config = dict(
    train_examples=101725,
    norm='batchnorm',
    widths=[64, 128, 256, 512],
    init='trunc_normal_002',
    residual_init='zero_last',
    optimizer='muon',
    adamw_lr_other_params=0.00099,
)
Rows from block 4 of a small image classifier, named by matrix and row number. Rows with one number belong to one channel. Each number is 500 + 40 x the weight over its row's rms, rounded and kept within 0 to 999. All counts start at 0. Numbers have three digits each.
After each channel's rows are labels from the 100 images, of 14976, where the channel reaches its highest value: "strongest on" is what is common among them; "patch colour" is the nearest of a few named colours to the mean colour under the peak. Only what is clearly more common there than usual is listed. The data: abstract colour fields from 500 small random pattern networks. In brackets: how many of the 100, against the usual share in percent.
# convs0: first 3x3 conv (model.blocks.4.convs.0.weight, 128x128x3x3, each kernel summed), inputs 64-127
# convs1: second 3x3 conv (model.blocks.4.convs.1.weight, 128x128x3x3, transposed, each kernel summed), outputs 64-127

convs0.60:504531464522555528530513469529417506550482415441529514494569547498509551525508456506485516522449458521526455415426408489520534477466410478443521450465506503486445494473487536511478505547482508
convs1.60:527543449563451536468497507548540539473499532520488504483491456487501415548529544495579452497570467537444509545447508595483525471538532453490492461586506522510514521542505563567475527491518490
strongest on: fine detail (45 vs 15.7)
patch colour: black (43 vs 5.1)

convs0.90:488504421512497491506535480489439564451444436512486556508533487555518542573465497423483488493509570490454533549494518435442555475474454463519511443495551438536523495532470491515509492491516484
convs1.90:484524462425500491511439563485515495441444477517493554496544403477496503487572433512492470520528472428510443567516501497598445453516501441501530469500502528510497481446520488442516558483505469
strongest on: dark (39 vs 7.2)
patch colour: black (71 vs 5.1)

convs0.67:467520524512541495442515522583623533504553463459535523523522494465419546581476513473477485517505498469601450476512463541500521499507497469535489494446491506501506500456496375491428542488543567
convs1.67:443525487509534526521470541512485442487432527535477480483479478440496567416491499464529461421526561576538547561497543522469459466524490416453478451524479496500557570526546463471556477504447446
strongest on: dark (39 vs 7.2)
patch colour: black (93 vs 5.1)

convs0.79:457456532486513465466547411525580369471566446492511527437477480513515526515467528460432463495583537473515480450513430483464456453468474446502515508500521463481444456494470549445572502442546508
convs1.79:425425420491509512484505519512475467493506524473481552474476462488533503493513484518522451513519548509459546504526508490448473481442497473497497471533446487460504473446545441495493480515517522
strongest on: fine detail (37 vs 15.7)
patch colour: black (32 vs 5.1)

convs0.124:501475461514488534441569484508524564481568497517538512539501561493493498550503473490434555466467489430543468530512500502428485495519429522510520523536475483508463488465459507469504471546578588
convs1.124:457468490531463484499481429491510539485522508449468498488452518534542501486587544461508482480588536476467547481418542510506507482472495469455501472501516470436516544501540450526518516503506439
strongest on: fine detail (47 vs 15.7)
patch colour: black (39 vs 5.1)

convs0.34:454500520475493487515591550463545533462591559574528540469536462460504492473499460511567517544504476533538529516511493551483480475553493502596536561486526509412465503572541530447535474447475529
convs1.34:522528473471543444488534423453546501530523396497483534536521472467547483549489520535504469495488528508485510464518547542505488409477504527569525511476498465482536519559528491458465445508540424
strongest on: dark (25 vs 7.2)
patch colour: black (79 vs 5.1)

convs0.48:494464497434493466530514443479587460529433506483488441502503485480535481525502486523572500507475488533493486426507494493503485419479472454522498526443440528472454462463492568454457538522454503
convs1.48:539434450459530473457497495583471405517563537484488474478544548431509453497474520445498489516488448481520521546479520472496531555442437580494454519477559519469463498562460485496575457522513535
strongest on: fine detail (50 vs 15.7)
patch colour: white (44 vs 5.1)

convs0.111:480497485420474477506469506490472456498468488507473522497504433513505517516458519533510525504581466483508494519436430484492545531467518512533513429500540465501512509509495486516502406479519513
convs1.111:471468488554446496543472532546526486539492488487443487467493506479515537487538479540487558524529485489556447509482470506530525502558424560506476478475505556483540467501513512564578487474397559
strongest on: bright (33 vs 7)
patch colour: white (83 vs 5.1)

convs0.72:508486527410519520549519472497487487442528481525552503509489410445516494492454591486460521572416451479469518544531483448537449485448411462551427554478374455466495528484538572505432496522437522
convs1.72:490464501561516524534530485460514584489508557468478480460490450547521485495466501580521445501446577569485573480466556504403565473437639527452547491506470576543529472525515472521432510488503502
strongest on: dark (46 vs 7.2)
patch colour: black (79 vs 5.1)

convs0.83:521452476449521502505382413522588488456382537442489520522454480442486497481533511479505526564480507483407482491547441505418497471459446514447468480555436524526445480454463485446556481507472546
convs1.83:481561482483546549469489401530393474529435524540537514561459502496484541473529468549403524483553476500557524455514537529504471545544489443585466517563462519425464571518448542492501485495489505
strongest on: smooth (32 vs 10.9)
patch colour: white (36 vs 5.1)

convs0.81:487504506539484534549516462533438496482552475510483507520425401417474499493549510559496470416493561460509498499534482400600475483434443518483485563470473588532544473482508561436514466482493505
convs1.81:567518454389521474443428564506521515472532509560547502485527405525508462518485521440514506511547488442423548537532533500517468505556525510474379568442470477423572442479501484479515502457434446
strongest on: fine detail (41 vs 15.7)
patch colour: black (31 vs 5.1)

convs0.98:514527469545507466497514550543559487521559505495435470485461460479480415529482476508582506520517491503550466562513469498552504459615551517570525571495486574474506490518613457508528489475473504
convs1.98:553535492428546447509412458522522497455509424528456498553504525470463447532502466563480524515467550545465570434597504487482516465517450515524508466493457493447571537526468515407508390550528471
strongest on: fine detail (37 vs 15.7)
patch colour: black (40 vs 5.1)

convs0.112:516494562463532481502525539478399515502425511493514456547506496498575536486497534551444416442477484500548515521542565555524458527522547482509454461576445530505534477540533410492456496469519456
convs1.112:491523551607468497532502473530502429506529475543508481517537581527474424500478483473541433504569410499517463499541539515516484485559416533535489506475433506491460512521484480486523417515549491
strongest on: dark (25 vs 7.2)
patch colour: black (45 vs 5.1)

convs0.91:534495519514470512501435526468364503520465408520397492490481494502515506460503522523473395342478502500462498447465508490505468483444524525484526491504509522459507472462480412486480515507496441
convs1.91:509472494509484526523558474457571455464514523460543523564541526490531501525522379471489421426472468542543458588501526455479500560518500478539562533513501485504539538508535570461510561492503466
strongest on: bright (31 vs 7)
patch colour: white (49 vs 5.1)

convs0.41:526515517520497473494446463459487370531438508563494491531502421467522520569511512510428492538533511502490493426475470495514504455500461495514472462447517519461489511476525504530529549459463521
convs1.41:578536454473502529549479561567479483497589483473521539492494519485537536513437532474497558502519487499553454601550508484499470531512448495457499467557557520505548556462487528470545527495573488
strongest on: fine detail (41 vs 15.7)
patch colour: white (29 vs 5.1)

convs0.78:475512502578483500493535487499520460428477494525435508476492505519511524567491500557496560508515533455509513524506535538518527487554451445553484452502533514491447530456545464490543494464502496
convs1.78:548465488478446520528466450527500481487545452473438521483463540468561531504530477516541598498570509449497451528498500542534523503487421489527460417464499519550569501497501434478534457520455486
strongest on: fine detail (39 vs 15.7)
patch colour: black (32 vs 5.1)

convs0.27:507486391480502497439504477510512462514512439450556445453519457489505503533556482431479566533494529517471439498458441526412477485403443489492470503503517472488529507501451496378458506536540476
convs1.27:481511458490408561502520458513522521468434537533485474434501445539521395517475526551577419478548428490470444485432420575463520479510493531483564525574546488507503487542508512579493507531541508
strongest on: fine detail (57 vs 15.7)
patch colour: black (46 vs 5.1)

convs0.86:557510500422461501477492469423481513493479511535454447484569527484564478432426525543510570485473416509473498524521532536460505513521523569497525434463537457462463527495533648476509446507455574
convs1.86:406507540518571501527487489496435474539391533469415454434499499421450505519505446420556569465473521483491476496455549538485509511471555482461527455513500492493544555489590502426548479477477538
strongest on: dark (27 vs 7.2)
patch colour: black (75 vs 5.1)

convs0.88:597512537511456460445577463467518429488517518488517515451466446451492477482556519441524496539546614431505478623515476592486457469459482579520461551530568523498488484561472534486510501501485523
convs1.88:485492518486431528544463451497495527478535491393516450466461504530540517541496478540513495455519474497484467557437474485479553504506452491458523515447496474488541536461534483520497539472517452
strongest on: fine detail (35 vs 15.7)
patch colour: black (31 vs 5.1)

convs0.65:504476547475541468527472474476553394556435508519441477444471447496479520482467561481539480512401495559448517425499501499539491489562478483509489519515497559473517516432505457534487497445502498
convs1.65:540564532446508487510540530529456490506523476515465458512526499508541481435469575572483510505462539499546509615507491399522521540467458537488485491504530479473517579523525570448529421472474429
strongest on: fine detail (39 vs 15.7)
patch colour: white (61 vs 5.1)

convs0.9:508544420488493509461518523533573490489585487519549478535429460461510448506532545433518579567512518508554440480507436497453538543497473518484425510491478482489485549500453560481531488554487521
convs1.9:500492468513477519532512461490504505520433467502517471442453542502533512552526537510555394473503468513463558479491429505418479494486464518447581500505513515497555477588588475540513470490545375
strongest on: fine detail (38 vs 15.7)
patch colour: black (76 vs 5.1)

convs0.87:525426516506503548528520467495462563506499532495442447554539541510573457496480512507591521509509500562543510489549500495530473544522502573475529504495516520515482460532559622513529485501571499
convs1.87:489475514519567429510445469483475438552464491453435502491448473501509461474544494481480546509534541552518484566458571458543473486507534470498489542466504521476531487524602504486513417494472503
strongest on: dark (33 vs 7.2)
patch colour: black (85 vs 5.1)

convs0.55:447424541510483503511525504591519450494433543508517480511453527506479477441504515489476421435492482496455560511476478503493533481511460546468519475411512505467518550494465455508569528539415507
convs1.55:511526433470548540416476595569535485535438534521479488461458491513430435499532533496492481503482503471508483527477441608494524511442494464490531456549525454594445444493475521567503494524463502
strongest on: fine detail (37 vs 15.7)
patch colour: black (36 vs 5.1)

convs0.102:467540439532501529486493549513529552504485534550535449533473539479542515472526497516418546549484474530526513553507484419484496468510535577486517449500581487476421504482498596541499492506394503
convs1.102:433522515446480510511482514534453471432540481510476498490469553423522482500531523538537480502497542519518467547508515576441412456478489472498502368525520500532556555518546469435598467473555433
strongest on: dark (48 vs 7.2)
patch colour: black (99 vs 5.1)